A small image classifier, trained from scratch: num experts 8, trained on simulated stained blood smears.
Rows from block 3 of a small image classifier, named by matrix and row number. Rows with one number within an expert belong to one neuron, the router's apart. Each number is 128 + 24 x the weight over its row's rms, rounded and kept within 0 to 255. All counts start at 0.
After each expert's rows are labels from the 100 images, of 14976, where the router gives the expert most weight on average: "responds to" is what is common among them. Only what is clearly more common there than usual is listed. The data: simulated stained blood smears. In brackets: how many of the 100.
# router: router (model.blocks.3.mlp.router.weight, 8x384, trained with AdamW), inputs 128-255
# up: expert up (model.blocks.3.mlp.up, 8x96x384), inputs 128-255
# down: expert down (model.blocks.3.mlp.down, 8x384x96, transposed), outputs 128-255

# expert 1
router.1 [124 139 136 130 149 153 111 147 102 106 134 143  92 100 150 139 141 123 116 120 144 137 129 177 131  99 180 135 113 149 134 125 135 114 175 146 145 107 129 127 134 114 167 155 133 132 123 136 115 139  95 135 150 125 140 128 162 149 107 176  82 148 111 115 148 119  86 139 112 121 137 161 121 164 174 140 102 152 151 168  89 170 140 139 100 130 137 155 144 163 138 146 171 159 144 132 164  92 120 108 122 128 126 178  91  93 197 163 139 171 114  57 146 110 116 134 138 129 144  90 150 133 160 123  89  92  84 152]
up.0 [117 130 123 192  94 142 137 146  89 126 171 146 138 188 174 144 107 127 123 127 149 156 135 162 165 135 130 123 150 168 134 143 104  60 127 106 141 131  84 173 159 130 114 144 121 117 105 127 155 163 143 187 140 100 142 100 174 112  95 120 114 110 120 127 120 125 177 149 138 123 148 130 128  97 134 144 144 122 134 119  86 143 132 127 116 156 105 121 150 140 165 143 107 159 150 135 150 175 149  91 132 132 131 150 115 115 100  96 159 116 122 102 135 132 130 111  96 107 116 165 126 116 100  70 130 131 116 149]
down.0 [138 126 147 115 134 134 193 153 153 105 121 124 121 107 149 110 160  96 162 152 126 117 152 185 134 158 133 134 154 118 100 122 108 117 116 105  77 124 124 114 112  87 137 122  86 121 146 106 142 134 147 159 157 131 155 145 127 114 117 195 111  83 104 124 108 142 124 152  86 133 194 130 152 108 156 117 102 171 103 112 113 112 152 123 112  87 112 161 153 121 107 114 149 133 135 134  93 118 118 169 124 125 123 108 147 123 135 130 163 150 105 129 143 176 119 111 137 118 141 114 138 110 146 115  81  86 111 173]
responds to: no large cell (72); crescents (38)

# expert 5
router.5 [100 167 123 139 146 102 133 161 155 130 118 126 104 128 105  84 114 179 142 118 151 109 120 107 112  67 141 107 101 128 169 159 160 138 131 102 117 115 118  94 109 128 119 148 125 147 156 125 123 156 121 100 134 147 114 160 144  97 175 106 144 136 183 101 137 165 153  96 101 126  69 126  97 146 116 139 109 125 153  91 121 120  87 131 117 136  85 106 144 157 117 164 106 131 104 105  88 119 119 160 135 164 137 125 117 167 166  96 129 173 131 129 107  95 138 123 125 122  70 157  92 145  99 114 148 118 147 153]
up.2 [ 89 166 121 107 119 122  89 118 146 121 164 140  93 140 125 118 143 126 125 125  79 127 102 122 146 117  96 108 135 143  86  93 116 155  96 116 132 106  93 162 117 163 156 133  99 131 155 172  90 120  64 113 157 126 116 134 118 140 117 146 152 151 124  88 125 130  88 134 135 118 171 110 112 125  80 132 146 149 151 145 148  72 135 110 119 135 126 149 102 155 121 135 118 109 112 109 171 139 131 102 117 130 152 150 106 148 117 165 137 143 145  84 121 122  85  77 128 187 113 132 136 124 148 125 152 128  57 135]
down.2 [122 115 139 126 158 157 145 140 149 140 163 127  80 119 145 109 116 113 102 153 134  92 148 153 143  77 127 113 146 119 125 126 115 110  92 148  93 118 108 147 154 134 112 127 144 164 155 166 115  88 102 116 132 125 141 108 101 155 165 127 162 139 113 148 110 142 138 105 161 160 117 129 151 142 141 101  93 110 138 121 124 116  91 138 112 136 117 119 107 144 105 151  97 136 130 169 100 132 111  94 154 122 142 112  86 109 133 146 149 133 135 126  96  95 107 107 158 145 148 128 136 145 146 128 107 125 117 149]
responds to: crowded (99); two lobes with orange grains (52); spiky cells (37); small cells: target cells (35)

# expert 6
router.6 [169 116 148 145 156 126 113 103 139  98  98 137 115 138 112 140 157  94 131 113  98 170 140 106 167 133 110 125 140 156  98 129 139 157 112 146 125 102 163  90 156 134 128 110  88 135 122 142 157 123 140  96 112 134  82 157  80  81 124 130  83 132 109 146  90 111 109 133 158 103 104 139 129 124 137 163 108 100 116 138 145 107 130 104 104 128 167 126  92  95 171  78 159 117 162 130  92 129 143  92 128 106 150 105 116  83  92 146  88 160 131 133 126 144  59 153 134  98 134 100 116 114 151  93 157 170 144  85]
up.0 [144 124 147 108 132 176 166 163 144 148 138 151 116 151 124 125 144 101 104 110  97 128 141 131 123 155 145 102 116 127 181 150 154 148 119 133 134  77  94 124 117 130 120 143 123 132 170 119 126 129 119 119 115 155 126 143 103 102 184 144 133 108 105 140 118 122 112 133 146 148 133 117 108 143 156  86 120 139  97 123 127 122 131 138 158 126 169 129 107 116  90 113 110 147 143 155 150 141 114  98  91 148  69 118 152 121 109 126 142 162 127 142 146 184 120  96 120  69 109 128 129 110 150 105 115  89 128 130]
down.0 [153 154 111  96  95 139 133 147 119 100 155 162 163 147 119 141 136 106 142 123 179 148 116 168 135 116 108 110 158 115 112 118 118 111 107 149 128 153 112  91 123 111 101 127 147 113 112 157 115 116  69 130 107 108 158 133 116 143  97 125 131 154 105 148 122 162  98 132 124 106 104 152 117  84 184 146 112  93 126 109 148 117 110 137 157  91  56 121  92 114  92  77 147 163 131 137 126 113 115 142 171 127 180 148 135 140 102  96 113 115 163 162 134 122 136 106 115 167  92 136 106 130 111 126 116 162 111 137]
responds to: no large cell (74); crescents (37)

# expert 0
router.0 [116  93  74 173  90 153 156 149 102 155 141 120 113 123 192 133 129 129 172 161 124  98 124 100 117 150 122 104 103 108 141 106 136 118 103 103 149 143 145 101 180 141 124 141 113 100 115 105 122 144 119 133 157 121 133 136 128 118 111 125 136 154 126 100 163 114  79 122 129 125 153 136 142 119 109 103 156 136 103  95 121 125  98 151 154 104  90 148 104 120 136 115 113 130 131 150 168 125 130 147 138 166 117  90 145 144 134 149 112 101  98 156 135 143 156 122 123 173 110 149 114 126 169 105  89 103 117 149]
up.2 [114 172 134 129 153 100 151 136 144 127 159 184 127 145 120 185 175 123 101 127 125 154 123  87 140  73 125  92 112 121 133 124 103 170 117 148 102 131 150 137 141 127 161 152  99 152 135 102 109 149 146  92 102 208 129 151 151  87 141 169 142 106 163 115 108 126 124 114 139 133 142 155 105 148 104 105 110 103 115 167  94 111 117 152 119 111 133 119  73 146 121 135 127 120 150 126 142 126 149 166 138 131 132 168 144 126  95  91 143 140 143 122 103 130 108 123 124 145 122 121 113 111 113 159 142 131 169  79]
down.2 [111 168 109 111 146 149 109 138 114 157 143 147 129  96  82 131 168 147 107 151 135 125 131 119 148 158 156 134 126 107 105 148 127 120 103 143 146 134 128  85 114 156  97 128 137 121 119 138 143 143 168 141 153 152 162 139 119 143 147 118 143 127 123 118 126 106 148 109  90  95 108 101 120 107 137 145 110 124 139 164 180 121 109 130 134 114 144 101 157 114 120 152 119 148 114 127 148  85 155 146 101 146 120 143 142 107 125 115 131 129 198 144 101 143 130 149 152 106 128 160 130 155 120 113 129 202 164 103]
responds to: crowded (87); spiky cells (46)

# expert 4
router.4 [ 87 118 102 123 153 159 141 105  90 115  86 113 164 101 128 113 125 182 123 128 128 144  87 124 124 148 128 164 116 119 128 128 126 118  97 130  87 142 122 129 137 163  69 126 138 113 142 120 157 128 151 145 127 141 149 118 111 128 116 135 131 104 134 121 183 126 189 174 157 155 166 110 122  74 140 105 147 131 143 141 144 127 139 107 162 118 114 146 151 111  46 125 116 107  78 167 139 128 109 140 165 104  98 109 151 123 138 132 174 148 167 139 157 133 130 104 135  90 109 133 130  95 153 128 123 142 154 120]
up.2 [142 141 134 146 159 129 167 114 126 123 143 134  90  93 170 136 168 113 142 102 135 144 104 143 141 131 137 102 129 118  92  84 116 135 145 119  69 118 145 132 108 128 119  92 128 151 117 128 110  68 129 106 124 163 104 129 139 129 111 149 120 107 139 145  92 101 121 135  99 118 105 140 109 141 120 116 129 120 115 150 134 146 130 164 116 111 129 133 155 131 115 122 121 131 133 135 165 119 182 118  79 105 156 139 166 116 127 152 109 117 136  98  61 149 124 125 117  87 135 167 103 114 130  90 105 123 148 169]
down.2 [126 153 182 138 133 143 119 170 101 153 121  97  80 133 111 144 123 114 163 131 149 139 138 108 145 126 155 148 162 121 122 109 133 119 162 162 121 123 137 118 129 153 139  99 128 146 110 135 135 123 159 157  88 125 132 173 167  59  83 116  99 139 102 133 125 186 133 143 141  99 132 177 127 123  80 167 136 164 116 101 139  96 161 148 130  88 131  71 164  99  85  93 141 133 154  96 125 159 139 124 164 155 123 156 128 165 111 163 119 118 115 121 112 118 138 156 129 148 120 139 156 139 110  72 113 132 145  95]
responds to: crowded (94); round nucleus (48); discs (47); small cells: target cells (34)

# expert 2
router.2 [105 111 110  82 104 124 112 134 167 164 178  97 143 121 114 143  92 106 105 120 120  89 145 144  94 155 119 102 134 123 114 131  98 116 188 125 149 155  91 120 101 104 157 146 183 116 114 101  97  99 152 120  94 132 126  99 125 164 117 140 144 140 118 150  99 116 180 123 109 160  99 102 143  96 102  88 139 123 115 100 129 114 138 111 141 147  86  98 143 113 162 140 110 137 125 109  87 143 174 179 122 110 107 137 135 176 118  90 148 105 119 151 109 121 170 169 120 168 177 148 145 122  81 157 113 161 112 133]
up.2 [150  64  83 138 125 121 101 178 160 155 139 123 130 121 145 151 153 155 181 147 151 135 137  89  96 122 146 117 102 172 103 119 112 122 114 122 137 150 134  99  99 169 163 118 152 119 128 146 124 120 123 130 107 161 152 158 139 117 111 167 115 144 117 127 121  65 163 131 172 168 157 115  98 121  58 140 172 163 133 100 132 104 101 114 145  95 160 169  86  66 115 133 128 127 129 124 122 170 127 107 102 135 164  98 113 120 164 138  65 147 153 119 150 127 100  84 135 127 101 107 128  62 166 193 103 151 151 163]
down.2 [136 131 137 119 140  95 102 122 119  95 160 171 141  76 111 104 121 144 125 196 138 136 141 170 142 106  95 100  94  98 118 119 108 126 134 136  94 103 112 127 139 127 123  58 125 116 137 106 150 116 111 100 152 121 140 123 155 130 117 142 108 122  97 134 129  86 157 107 174 144 132 107 186 127 143 119 159 115 127 158 133 134  82 128 119 143 124 124 103  86 170 151  83 152 106 127 104 119 126  92 106 111 100 122 171 151 134 165 141  69 120 119 143 119  93 160 134 139 118 135 148 137 116 149 108 119 107 132]
responds to: no large cell (100)

# expert 7
router.7 [142 103 159 101 127 127 148 113 181 156 164 119 143 132 108  98 130 114 100 144 108 119 135 133 131 157  97 179 137 145 140 141  75 102 145 161 127 115 146 169 101 114 148 135 118  95 129 124 151 123 123 144  98 106 159 128 133 123 172  93  92 113 159 132  98 126 148 131 156 147 148 133  98 147 116 110 125 111 101 151 145 123 137 136 140 127 168 148 103 153 127 123 123 139  98 145 179 158 132  85 124 124 130 116 143  91 103 111 112  92 136 132 146 138 144  92 166 127 127 114 152 145 143 177 102 116 144 119]
up.0 [131 152 122 149  81  84 138 134 150  63 116  81 136 144 146 130  95 120 136  95 139 144 161  96 126 119 168 161 118 114  97 150 109 130 106 108 120 134 132 121 161 140 155 143 122  98 132 148 124 113 125  98 133 154  81 113 132 110 108 154  99 161 135 142 107 158 149  77 123 158 155 144 159 164 159 139  85 158 155 103 148 124 132 132 149 104 140 102 169 150 108 124 104 164 122 123 143 108 108 178 125 114 155 129 106  80 147  83 147 148 138 116 115 120 143 110  96 107 114 123 121 141 122 154 138 159 168 137]
down.0 [143 109 116 123 142 105 169 193  86 137 163 131 115 128 137  74  84 125  97 116 161  79 122 135 144 149 135 155 108  88 124 111 151 132 133  84 165 113  86 180  87 161 132  85 145 120 125 134 102 113 122 137 145 136 100 100 147  93 185 103 118 136  95 152 128 121 111 157 172 132 127 114 132 150  95  89 147 113 116 124 145 140 110 125 131 151 106 139 125 114 152 119 123 167 170 136 115 133 149 122  86 189  90 143 140 115 143 152  92 109 114 151 167 135  70 137 125 107 107 123 108 110 122 184 119 161 101 150]
responds to: round nucleus (47)

# expert 3
router.3 [171 179 155 117 138  59  91 151 115 120 127 111 155 122 111 120 128 135 114 116 133 111  95 152 136 122 103 120 139 138 148  83 101 139 127 106 131 110  91 142  82 125 111  68 127 162  98 178 144 146 102  90 131 100 117 107 137 183 126 128 169 102 102 146 114 128 116 118 102 127 104 124 127 160 135 119 124 112  98 123 106 128 116 114 116 136 121 107 146 121 129 134 114 107 170 113  87 120 130 151 124 135 169 175 157 134  79 102 124  89 126 155  85 156 131 143 125 130 128 117 138 162  88 121 129 135 108 128]
up.0 [150 104 130 165 158 112 129  96 151 162 152 122 128 116 171 127 149 147 142 111 126 127 121 107 138 123 196 147 121 117 115 154 123 127 138 176 113 143 134 141 129 152 135 143 102 131 139 152 179 143 103 123 105 146  84 130 104  54 126 142 133 135 111 114 111 116 125 134 155 141 132 122 138 165 137 112 152 124 105 142  95  98 107 113 148 141 160 143  97 114 125 132 165 115 130 174 102 135  98 142  81 124 148 144  90 111 132 123 155 135 119  88 110  97 113 107 164  97 114  93 117 126 159  85 137 120 184 144]
down.0 [126  86 132 195 105 151  98 102 159 189 105  90 117 118 127 142 110 102 178 129 137 143 152  74 103 148 112 137 115 130 133 104 131 138 123 120 100  99  90 142 115 140 127 142 158 105  63  96 121 139 157 110 144 120 134 141 121 147 127 118 158 101 115 111 138 156 150 105 120 153 181  82 167 137 130 116 129 143 112 170 148 164 132 121 122 124 164  94 123 164 154 141 146 128 148 156  90 113  90 164 101 132 115 136 106 152 125  92 106 116 130 114 154  97 139 128 115 128 138 107 168 118 119 123 114  72 145 150]
responds to: no large cell (63); small spheres (37)